python train.py --model="audio frame classifier" --dataset="melodies that start on their tonic, played by one synthesised instrument" --train_examples=26041 --gain_aug_db=10 --n_mels=40 --hop_length=160 --input="log_mel" --spec_augment=true --win_length=512 --num_classes=72 --output_stride=4 --arch="convnext" --norm="layernorm" --hidden_act="quick_gelu" --mlp_ratio=6 --layer_scale_init=0.01 --inner_norm=false --drop_path=0.05 --subsampling=4 --layers=6 --width=160 --kernel_size=7 --init="lecun_normal" --residual_init="none" --optimizer="adamw" --learning_rate=0.0016 --beta1=0.9 --beta2=0.999 --eps=1e-06 --max_steps=30500 --batch_size=128 --epochs=149.9 --lr_schedule="step" --warmup_steps=3050 --weight_decay=0.02
Rows from block 3 of a small audio frame classifier, named by matrix and row number. Rows with one number belong to one neuron. Each number is 128 + 24 x the weight over its row's rms, rounded and kept within 0 to 255. All counts start at 0. Numbers have three digits each.
Before each neuron's rows are labels from the 100 clips, of 14976, where the neuron reaches its highest value: "lies over" is the class under the peak. Only what is clearly more common there than usual is listed. The data: melodies that start on their tonic, played by one synthesised instrument. In brackets: how many of the 100.
# fc1: MLP up (model.blocks.3.mlp.fc1.weight, 960x160), inputs 54-107
# fc2: MLP down (model.blocks.3.mlp.fc2.weight, 160x960, transposed), outputs 54-107

lies over: no note (71)
fc1.622:126119096134165133148147110108150122096126152166133153120074088128110077113152119135129103116151099116150130133170139157122115126142117124120149171141133132130151
fc2.622:073127161124151113099081102141088150176098121181155130110106154122154124112115129111152174121124178138157122142093114127085098107124113125122137113148108150153128

lies over: D#3 (35); B3 (31)
fc1.267:103112087152091177163130130136107161137129109113139139130113112145132138118115107141106116132141127103176127153103128147175124101110181124130117130144119113103129
fc2.267:155087090121129078137151104134122119155109088104131146117140148134110138153129101152152091120133160104173137152166110112185102139156128137114106115110158149149150

lies over: E5 (75)
fc1.538:143132137124137126111165146140091121133137143139127121132065115106150051127118110135121115141142080117081101114155123135138135160150118086111130124123152112135189
fc2.538:098137133162141163120125137112082106093120109123130109130147131134113146154142108087128114082145165109138149125132162151144110089132108139129145126123162141088154

lies over: F5 (36); G5 (30)
fc1.430:152090094160139115102142099100103159114092163096123179077155116148139074086132145170135154148153132129140140125125123180092088117099147124164114107111165135143117
fc2.430:120121107169119110120105123128163128145110089128145154127168079158127099151142138110123145096107157156202131122129150125184159117097139102147108122090072127133171

lies over: A3 (49); C5 (43)
fc1.732:089122109112098159152153120131089115101124150127113149142115119127139148079125130118154141109138147131149106115139146144095160186091124136145134152144148133140080
fc2.732:107160163149102161169098127140113134088163092105112145119187122150136116140163139108127125119130142156087129108111146112139134113092125112129148178163096151120139

lies over: A3 (96)
fc1.167:138116103141129119142136135148127143118180099126120131153116113078155142121151120133149116121108143105121104140143173148153113178099094113137106130149198134080146
fc2.167:144144196192109116160109107125133146104173144140114138141137115113111093164153135121122166117065123173139120115109117119123111141102101140136136174116107101120159

lies over: F#4 (64); F#5 (28)
fc1.481:145097148105117109104150112146171118139131149106126125134111058128148176129116120147067092101113126145122113105112154144149133129121096098121109087126143145149106
fc2.481:114105146138110121143114147109155123136158119104163146114131137165138130117082127122145111126132119142125143073080143091156144117114116144140171135151082131145115

lies over: D5 (61); G5 (34)
fc1.363:149088115114101113149119117161111138141124185145173160115119103125133148110105112111129118164133149143109168116117140116125122122092148157110070110102122089147121
fc2.363:140136121140087138146120116113136086132147118186175156103150143119137166102102145116136145107108111179133119107138115096106162084132112149169128106155139134125154

lies over: E4 (97)
fc1.274:120122170154088126138139129155112139145103160100122154110118133116134127157105145114092149145152140140128139155121143151125126159170139098111122116154115118137108
fc2.274:086141057160106139105111130172129139097105134113106100159143165112125136101148140100112130139181103130117117102116152083096126124099125090139137107152147097144110

lies over: G4 (51); D6 (36)
fc1.180:134121110146097126113129128162132134145135115124122130107138062163131151131147099151107157148120136115102116142109151116144140148138132154120153117170112136117089
fc2.180:107111138125140160149126131134152107135137104121154123111113133175146147139109118098132070078120120129125111116099136071113130122086134181122102124141156153108090

lies over: G#2 (44)
fc1.633:113091124134092117148134141128118128128100147154108123114125105116165073099116150098115147110228109130146111120159138132141126135137095119120115130135121139124119
fc2.633:133140131090128180157120120113107129178118128078126109137140164147141122146136134124103115104154113151073174138123117134129114150128134173116103120128091151127084

lies over: D3 (25)
fc1.410:158111123132118093071136131120123116140037171121091177119118134132151098140134099145113134128108173100150100113129134165122120128131134148149152112153123144153094
fc2.410:133140156105144125095102150102110152126106152129181120117096105136150121174116138140083138119144072143144088172132125116109109129145128101168110161133070120117141

lies over: no note (78)
fc1.522:146109183097147145143086124131139138136165112118137131118140116113130134147127128153136156096126056105101126075141187108097104100154177102108159148153155115113142
fc2.522:109125108117128156166172136060143098152129158121112165085109137146136132144099144105119108135069096071095109133082097079086166103149116081134123150100102148149150

lies over: D5 (29); G#4 (25)
fc1.455:151119104083121149189157182136127132155142139107186137137132134146138121129157132130074125131130136129132146160170084121159129132164111136127121135111102088168105
fc2.455:127127141124139112096108111159161153142132110158143070108118154096127081138146142166135137164109123149090134130145087152146131109122119121098141079130121122122119

lies over: D3 (58)
fc1.437:122079100152141122107135131105121151147228152135144135132107138132145166109110114146041148125118151159159120100120152149090119142126098150121092103118102124116197
fc2.437:082169131142098112148139107133122107139154121122099101087106158137105123071149157143181149149092126149112115093114153130120134106103147169145120128148154130090134

lies over: G4 (54); G5 (44)
fc1.547:088141133119112172118161136137094113161107156112135139148111128127156131073109145180141136145115128132090127158140186155147099122146163124147123124120152140124161
fc2.547:179111117148128109136100133119129122110182114088127086112145139119164131130108144181168136129136148131128055130116126156113106141089080141158128129104112166123144

lies over: F#4 (29)
fc1.635:110120114161126104117136129141136102102140109145164170133145087121134114096123097117132099147139144133136119163133112160179128126108144092112114140104165131140136
fc2.635:162110112096099128139139105084121133135095152133103115134147128088106117119139169118120094161168087111116111149123155145126126138153138100076118128143116101112101

lies over: no note (100)
fc1.75:147081132119129154139133083142130171126107113149081121121132123118113125120169106126109117117099072112111128145145157127135086132164150147131170187153159110150125
fc2.75:138141123103157165070120117130122143115101070151139123126080082136076136143138123129093109165118095125107148167155150071105154105136102098105101119140114125146120

lies over: D2 (28)
fc1.87:137103127139100130081124157104128173142183126150109145125105119144148104105122126107167129129133116115129113125162119142146113140104079111212132113124101120119099
fc2.87:177166111165132119122132119129135112069165138102106115098129140092137153121140165148126122130104136170122099129145165142123112171180071125109125145154084104108149

lies over: A3 (30)
fc1.159:118120114201107105126118083150133127162131081128137132115119102136154153093092137131115149117103121159136117078127172138156117135105137132106109166133172130110099
fc2.159:096109151131138128108127172125133140179146103104121142112107172134127127144133138137151142139136143129144145176138102121135116127153122136081138090135157130183145

lies over: D#5 (51); D5 (26)
fc1.144:115090119129114145132110135141145121138089125137119151116108099092121118109166095130095117148132131118130124117105118144125089116117108102128150098083169133135152
fc2.144:103132161121114178139129154147111152141142135132139100132089146132141112116082137131118140115132129123145082115118159120116131122089140128104130140099171097141095

lies over: no note (69)
fc1.16:124119113142160067139144134124139090147127172111147087110113132163149132109113132139129114114116132163143101119092156177102137133098130143131153092087138141157136
fc2.16:101159102139133150119138100143103147134096105134106143105131124125091144135130111149121160151101140136140102170145138117060119133122131140151112177133104200089097

lies over: F#4 (67)
fc1.519:108108103104129129163128119122157135159113161100133138122118107076102116149147152110144162089130105141140133087153124119135130140130117125139145123134124143124187
fc2.519:159120166105110107137123121140162131179095124124145142117108140115126131078114110140133122138161088124135117098167129076134144115140160153125138151140163132123101

lies over: E5 (88)
fc1.213:146138119107116076120123108132093181152095128102114132135082080126130120081152128136059112128110105128100112107138113156134163135153131118142110106124155082147176
fc2.213:097125121150111153125136136111128077132147140152145141127124084106137118156140090104131075115153088148157116104150114112125123107116111134133121126112166175084138

lies over: D5 (43); A#2 (38)
fc1.284:101128153141133121102148118133137140160107132115126114128126169082171116133125060121127150136022124149145127102139132141126125139126112112153131114151114122115116
fc2.284:125127167137128123148124134108143124144127090154119141167118107144113133107141139170133129104125133124123137081138135104135118141123101156097154156112135144120108

lies over: D3 (35); F#2 (25)
fc1.136:121134127144119093166121100047138104144119125122134123180118080072175114107114138128154137165118126101145146133139139139142109185148122104174124126116138135126147
fc2.136:157117100125131104070130166132139175116117158141128123154149117104107138134159110129139133171089112122154115143144101126131140081117099093165127113146152139139151

lies over: F#5 (57)
fc1.508:099148080113079143150118135140134114161131131105194107122152128096158139110134117075130094127137090106126146099150085128138120120118117143140065134125116101155164
fc2.508:134161131152108139108160167140162112092135163179197121138149081065173130125131107125152127130123102122124118118134107098117164117114145132114134129176163171119127

lies over: F#5 (27)
fc1.596:187114103099184151128122123139138116116094149129121098119088064114126114108140137146108141143148065147102114145120119152112129098122114101134135124090135175125119
fc2.596:111121137110122167116146134089141133147128121156123138106160126121138118141155111131118145091131113138130123132083106103093123083149142109123111153151128131144083

lies over: D3 (87)
fc1.49:137103114144134119115137117096139156124090121157120141156093098093122089116127108120137151126130076145117140138149186138111076147103102159168146128158155097135136
fc2.49:145140120132136134110163175151174159092155135140135121171095065127124099137107126081116129153112083139120156158152141121137160108116130128082106137118130113084137

lies over: G#6 (30)
fc1.401:144110085117117137133039128140150133127123125103134144117144075144116133137152157155116156113111124156096116095131188113148078119175134125126129128115130138105103
fc2.401:150123116118108147175171126079152144107127105167096132105116148159122139133098107095153082182089142071142128135135133090136115140191145119124111155132140126137165

lies over: D#3 (96)
fc1.728:128144161118098147156139106119111124143108155088115183151103141152141119093103133189128121161103132140130165148114128134144127124161135136166149117128186130129144
fc2.728:130132083132104138133146138126122130110146123134114148111146124130130093189126114093124139088123151134142099126094128109160107143124185108102106150154081076131146

lies over: D#3 (36)
fc1.461:136174097086123170159136077165137116144123171109144154125108145125144119120116132090124147141122131112131134134154109134160153118137101151137144137144118201123156
fc2.461:160119104094161126078137106126140160162128107152147070127107148105138125134129096144099100140123141080089113146106126125156095105118170098133143175130127166128177

lies over: D#5 (43)
fc1.533:120139118141112104126128117114154165176133126098127127130101138124163149118129107109122140128000115132113132141101130156131127145098140126141130122142136130130148
fc2.533:147094091101134112150145141111131100167143135122138117105155107136138117180155088092119127134147140125157126150121119119140111124139141125145112111115131116097118

lies over: G4 (80)
fc1.676:089146150099078147118134123113151169131150125140110156141100097109110163094121159130075163154168122165148095120127151126105131099152138153136097120140075127118114
fc2.676:108124139163119103055134137170086097091135119137121125157171138132105108129120115156107105185152126157132157154128146090125138109152104149136131120154153123129144

lies over: E5 (39)
fc1.656:136094101175106133117158115110131140126157126147154164125124089112150059083099118143115108137139144127109163103134145134141085112142139096131122118143103120124112
fc2.656:107103120101126152144137116137116141138148122098161060162094117144078081175153137094080083081155136126147121115129127176102099108136114143109080126112089151138102

lies over: F#5 (30); G#4 (26)
fc1.544:127096129106115157126116094099109121116145122136131129134130101111135113095145127182122147120135149119120114123107135154119108149104116198159092116073125123128130
fc2.544:164136151132162114114110145126161100123105160148114159130089097079114136106171086146098147126098115142115165132151140110135134138154115131127145157131110079086102

lies over: E5 (46)
fc1.278:146133122149144123179128139119142126150156136139073086118120116132135098128119102120140131115119165123065152102174129113136157139123109115122121141183121134172105
fc2.278:122107151141178131144144157142109105072124170096070124157108119085160129106144104109132141144136113151113110054173099115127154149128105117111143135129122101117125

lies over: E5 (87)
fc1.712:130125121150089107126159141141149153131144162132154187126159088099116141094114117137119174092153117145103173145125141126123156115131132128112130139165135117139128
fc2.712:104127158139111123132095146109102102098104158137171134114133190126095168141151125086069095143100139101160114090102134080129121121131144131135128125132113120117098

lies over: G#2 (27)
fc1.59:145130082158157123168123113135134147142114128154160081127140095117146152117081131122111119133111091111155117179119129155158116131168128131129047143123115112116121
fc2.59:121148131205130091150152106112150132126121082122099121117121130138134154111126111121140099118113104121161131101145135143149093142149192138143180123125147109125121

lies over: G#2 (48)
fc1.277:143127123072126163162157119104150139141126182098159102088114112104111165103090124167120135114107111164146127129132124096119150125178097140189124144154118177118105
fc2.277:151101142129154070140099121131175123170141158113145153102157123115110100143135142063153106149105103150149101108101146095135131115126125095114157115125137100135124

lies over: G#5 (46)
fc1.334:139112111098116140130072153118091109108131142136153117133125160129128106118133142086063084148155123158132177106105134129101121143093143148139094145116155107142127
fc2.334:148148146134113145145152153111141154045138160144160145165157081138142139133147093193123128113106102096123107108153094078138137160106169147151121173136119149128160

lies over: G4 (76)
fc1.448:086150155147116101129124132154174146188140132127128140129098096107136144096134140200131161160104121142122095153139135143124128156142126156177121149132109118141079
fc2.448:156141095148149117123133148122091112118162086099149080142124144155134130121124161163138135124148105125093095122122127115125113149088117154139137143156124170111105

lies over: E4 (96)
fc1.762:153091117127083108141132121122122158147135134105121153032092153144104094088119171185088135135105124137118120135120132141107103094162113121160124121142140132124068
fc2.762:141089077147114116117119147163121137106115132119111064144169083080105169144149172159132139104162111141124096155152115113115128104110105102167145110125137121140147

lies over: no note (90)
fc1.217:174108110132136115129126135129116097132073143120132156128130124131130169116120114122117149134123132129126130114144158157129111120127096160122119161160186163158130
fc2.217:098096118111164173118119123110106097115127104141135132162124120134142147144122106122132187146114168116106130107072107138123115091126133124131191105140115151170116

lies over: G#2 (38)
fc1.105:129114135171123148056146141100127145138148142151104114048107119105142119137127126135195117135145132092131123121140153133161104188116104134190114134118134110118143
fc2.105:078119123102140181092143133162102133151086147129155126124163105129092111142155104099131124118122130120117153138121154127107119133129174142152112113166143117127094

lies over: D#3 (99)
fc1.654:132125141138110130122158111104072146150136179157142164149075163129202154091103139193134135153132137115119164122108170165124132115133121162129107126130165138130142
fc2.654:147178112160097157161163132105095112103153107131116147126154134165151109127134121112123122109115150128104112075122141107160109128111208156148119169132122084119115

lies over: G4 (52)
fc1.720:172161145149125128113105116141119115145136100161172152118142117107188112128138145100094122158115125160139104102100124138097089136162141150160103120116135113164154
fc2.720:108097125122128103141097106150177108152133099132088095127143137167119079136131155146132082121117165140157172114103145121143140135139085140171118110163074117147141

lies over: F5 (66)
fc1.760:131111151111072141152135116144154168147130141125123164137125120101096135094107131128119112142120134147132150202122144126171113151149113121125096124163148136119127
fc2.760:119109142132120138108100150194151156153134156192145092126123174107092162145088146180119132109088107145161127114146118122139170104140104153118129133131146120150124

lies over: F#4 (59)
fc1.659:140130138151105128083149107221156128142130146145118136111083121094169137095133131123068146100091125132150127131179146172129134108165145115112118109109144134131128
fc2.659:130120144115151149165108120088122112133122120118156147166149130148136090123146146087116077123174150131109125106133136110131156134160138126159122134092129139112113

lies over: G#5 (70)
fc1.186:111113148123119126150131130118061155145144130165107168119123098135146124150127120139124114152155136122154125108105163132140143152095163143126112140118091147130105
fc2.186:081120181105113086116132136125141133151112138158142158095139136092127133118138060117128173122136145120162081097129124094109157119111150114168106132158133096139092

lies over: D#5 (69)
fc1.252:148139146125090122139133151095104096134088161145180131128095099092148084102146124157110133159111130199088163150170126147139136182136152127120126126122094125145172
fc2.252:130142140078131120127127140095122072117153083122168125112146130146117118131119077104187088174110150118139118115120125140124155115176142171131124122114127141094161

lies over: G4 (78)
fc1.91:092115139137121141126131131154161138141122155101126159079162083131150127106122131130135130163132130128127081097111178155142129131135134171141117124089125123137103
fc2.91:125134108171095158159125141158132126118154113150129118156121130133158134102105156089154126144139128164126136095137139092105144099075143159161128165134141110152124

lies over: F#5 (40)
fc1.702:156120145136114120160095122144102118151133096115195140126084138112134103063108139076093150152148191149151148129097122157148097097116140124125115123122135091176130
fc2.702:128144137079120119109112185111142108129100131182166155171159093101113108130149073119137099176101154092148141129128088155131130119161138135143138132115118121073113

lies over: no note (86)
fc1.562:160100088096131150143124098142135116133151109123119117123119121102121124091154112133119112106129117128147129077171127115115188151141117114161063098114127038184128
fc2.562:097138129110177119150146123142113121123111140128125152150115109117124083146165118143140118161132103167106127149141153125139089087167143167129143146102123198136156

lies over: G#5 (65); G5 (34)
fc1.303:120130154107117136144108133158111088123150174132124169133074110132163135143117119102061091102108084140108070117120125159121132131139098157135105130116124136141141
fc2.303:149134105129109140134145115121079105112141159127130147140147104129165139137130134142127169112117092140109119134114123140123144125087133127149154123145129141107121

lies over: F#5 (27)
fc1.240:103092095109103147114112130129130094139118158151170173140127139143110115125121144125106135089157133160151091104116127113134079147124115142145119105155077131101119
fc2.240:165113133165100129132123180091121144142129128107134115121143113138094087121142105094099176167150129097124123155101137113130165107129116118118079111136165114106170

lies over: D2 (27)
fc1.258:144139117139087101132123138077132163167157125167137150061121111096164113111097134119163158122142138111093157100171117138138137137101123132199127109126061079124128
fc2.258:096141122126114137107165103142134154142122113150153109101158150127131131134122131111188092143108128142093144105127109154131120100193137151116134130165097156139130

lies over: D3 (40); C#3 (33)
fc1.449:129145122145146146088140158137122088121137175153141142150124103057156130101125095112086134121122141153138116182128130195084076118172144090127114118146149136125140
fc2.449:105136129178126085136124106130184129133117137155099161124170125112126165095147086116141161156124121115179121116147162124134116103118156120151143148134121095155109

lies over: F#4 (47)
fc1.81:119096169163130136137144087153145145182153143115144153139114108154129136087130110176134113119159138085092134140123147169102125119116132161117122112118192158124138
fc2.81:165119149106116112157205123074134140085112141127135122127126147140135135143087109156127083097116122070114157127156089136185102142174131113126092123102152162144144

lies over: D6 (26)
fc1.210:132124120117111160130077125137126114114125161181142124119124108128115146119128154092094069117146092140119183136107162153113152119099118136142107143126143126124136
fc2.210:132125158140099143127155153088080165081107150087138136163139117168161101159142135165114115117133148084108096122117099115153128159109179110147108172123088124137175

lies over: F#5 (26)
fc1.418:134125128137177110087170161140099122132081158114146104129109142139124139143104119153074127117122126113077138095141144157112142117110141154155130101133106162118143
fc2.418:069077118141090110127137116104139134126077140129108124110143102142110121113120091130102106115125148114132138132084147113108168110141090165092102110145134110126123

lies over: D5 (97)
fc1.567:064136098151109157143134143162175112160156142101155150114148100115142125123094105159097137165104129125118119117098140154127130142159130177128119110104127111129125
fc2.567:107099109145117139130119150140124136140130097136118126106139130147092155089144137158121158112097115127115137138131111124127120159105108118138145129131119180111096

lies over: D#3 (70)
fc1.2:155102162096137150152127130093129184137177122150148120137087101138158101093153096123105108139127119144120126170157124181086148126140137113141121139150124133103139
fc2.2:095110123108142118123140108157113159102115138177119140092090131100189144118072081119162151110132135132128081154113121143149116125115151148124125128151127133124101

lies over: A3 (33); G#3 (30)
fc1.767:095128157133100145116138136143100114169132096130074114123096131057163105069135128166139108101118100145113103122114136169126161168121123149168117114120126107131160
fc2.767:146150098118104120107137100151140119148130100144106128149112150110116088155139106133139122099119127161124175141131153112135125105104170118129131181140144131159167

lies over: F#4 (52)
fc1.553:095112155137103149102124115135141172140126116106160154139080105147132140077149176108101153114127147155129159105148200142123128117129114139140125122139138129140139
fc2.553:108124148125111151123129148125108129102147173119160121129142092149144119138107108115139123159124189107174097094109139133114146087102124159146141159174056140151142

lies over: F5 (39)
fc1.400:103133115131105123132121114122167119140170132110197154112122137095094167110122137148154090119127099125134086164126166140149140106142157111118099149112125136111129
fc2.400:105132095097168139098148141113149157152130113171137114133077131144134154104073128133128172099124126137138109144118127127129128103117117147150160098179159100139101

lies over: F#4 (44); F#5 (30)
fc1.113:105140192123112169112131150118133160155175140164124128134114089119112128129122157092151166088146119163113101113158167128129115140131127163131114123168120084135139
fc2.113:141118073086159112096138139155110122137103120129135085119109117145152122111147118118111127097158111122170171132136181137126120104110128198161141155168106170144152

lies over: G#2 (31); G#3 (30)
fc1.597:107112114086096122147111129138157151151110167126114138132118119128133112121123118144121127126135148120133095125076162110122155156167098154146111138114123132107144
fc2.597:108101125139097128198155088125129123148115126162114154128147144136138133134131108054110118131130146149137089083111139087125100096160171146112120131131147116141109

lies over: F5 (33); G2 (26)
fc1.268:117103104125091142146138111115124126103115144125132136120119097058170105114129255078131149108154139138122126090141151137145121124140095115119107108137097142121119
fc2.268:104124146123106125151115105115154165133143122115096155124136130096133158144076133142151154134204094119083093097120111097111106148109134104122119150117133113133090

lies over: G#2 (42)
fc1.462:102154091138105135133084095136163157158148125135121130153126147125167153138129145095108172101156120173130110092129116125103114166143104144150107107110136167124131
fc2.462:125125146113130084136136144120136161121119151114123142097166172153165149110134127139126111184126124091168100120159127076158149135172142102132126141133174153113135

lies over: D#5 (90)
fc1.51:131111123132109118124130134116136145166126113111112122131149099126132129117133035156141159137057133138114124148130114137143133141129100131177152125164126138131176
fc2.51:116137156134114142161138112125121145156151138116110159154093111104140124120095129120113133115148123114093111078112130099118104136123141143083108122111144128138075

lies over: D5 (64)
fc1.721:143165121150134170181126111122102115123130151136142092088130099108091103105147095122129123171144182114113123143116153116131109123103162130150129091159108155115165
fc2.721:167125139121133118112101156166175123145131118124113080166152146135116093138090141109134109124129145184107148148069103063142100119069107114126121090137099098112146

lies over: A3 (43); A4 (27)
fc1.311:162105100136157110112152145107105156122179165124122128133103115135130107126097131127104115117139120114151138153108145168092146120119074138129131120146100162151131
fc2.311:143138106113095121126146112153159132105100091097112113139121108144116146097144101136107118090122119096120114136105141127143146137108107116132146134133145098117093

lies over: E4 (47)
fc1.665:155106105147179163125130147120165158108188138118141163122152111101132084107100133120110141130159110102126142163122126172117085091115137103108037139169127123130125
fc2.665:118169131184190115140148115092138097126143090111123131128106103139110121135157132138113117125086089150156140124141122117180117131114123121124144106085132178145071

lies over: A3 (31)
fc1.459:074140175137131113065128119148150164126107134115148124161142137146183121149126166131128131110141160090178130093094139114069109120119153126140123141160157136139108
fc2.459:106093151116126151166085142147132118110122114146171105106114107098114162099139114135142135131116153113141166138091125060152155161144136156121114085106095098127173

lies over: D6 (41); C#6 (34)
fc1.387:145122094129089131136137160146173084133096185143130121133138053132113149098104139121105125081128104127105165149122171170132122137131116142102168124112124117131134
fc2.387:112112100149091136123165108094119154094120121147133162144115114145139147115114113108131139092114135087145145100138086114160141147150152132142109125153094104158137

lies over: D6 (76)
fc1.162:090124087155086147113143144156169111165108121098129131130198078125136140135112114140119112151107150125113137138084142145122114174140106134154111110134136124114136
fc2.162:090156167180117137171132109116121141128131134104141167150125132150128139113139159062132096132116152147128115100114106092134115131121146181103117134125153127124102

lies over: D3 (44)
fc1.94:098117123102111098113127105129187124159128156131118159116109119097190124126148112119110141159146122132173150157130118168101133101184149109145109111137121130141136
fc2.94:122150140166083124164112088154116122132142131111163148111130136122153183105119153118131108103155145110145169111113134125176165129144115119169131135123120139154118

lies over: no note (76)
fc1.246:107101095095111090127160127142140119183103113150116135115151114112158152104148103132094127084075129155129178106135137112142135108103121135132091143151136136137110
fc2.246:097114107132103159154132139134168136111137086151125158140122162102187153117115179188163122161119118133120124109108117104104162139123120095155106144094105140151129

lies over: G4 (93)
fc1.520:115138123108091130130189135146126180165080190105130154140132110128126155126094129155087145135175123174138114105121164151124116147120166136128093107082119118139097
fc2.520:099109109157092119136119122157120116133112152152128126126159103153147113093118121112148138195143144141152132128130160095150166115113128192112125142149137115136109

lies over: E4 (95)
fc1.133:156112116129096106150136146126136141175117130126138152126129111099093106138111120145090139185132131136083185129110111126116147119137105117098127125143134121124137
fc2.133:124148127137115082171079106130135101140141146118110130123169120126118148134170107124075103109090115163155121097118116074138170096125118128155134119112142110132134

lies over: E5 (30)
fc1.115:131083114126100112123105122139113187125124111108154147136130108130131137137099173119096100163139107171124136123121145134127141147177146132175131106145143140126153
fc2.115:120156128146107156168146167093096110122130143153156145145172188152142112127177127122115124111132125116134156061148116118115112145154142135154142112113148111111126

lies over: D3 (87)
fc1.301:127072114155105129115116123108100094111134169111142146137156099087163126112101088114129117143105131157138136089149172149163129141145083160140127150116092143101163
fc2.301:136161143133094145141135162131127126151183104142161104123120130103115127126118148133168141125104095126087130098130129122092130105088119150128107160114142115108080

lies over: F5 (56); F#5 (36)
fc1.619:114080099136105152117140107107168148114132149124128141127140149106116110110145153202150119150119147213125084098159144120137138077095117143123108143139117119122111
fc2.619:117148165173113150124159167134120097108149116135165108127120081153138175150147108097132153141159116127121169161170108071161148091114118139122123125140162109124149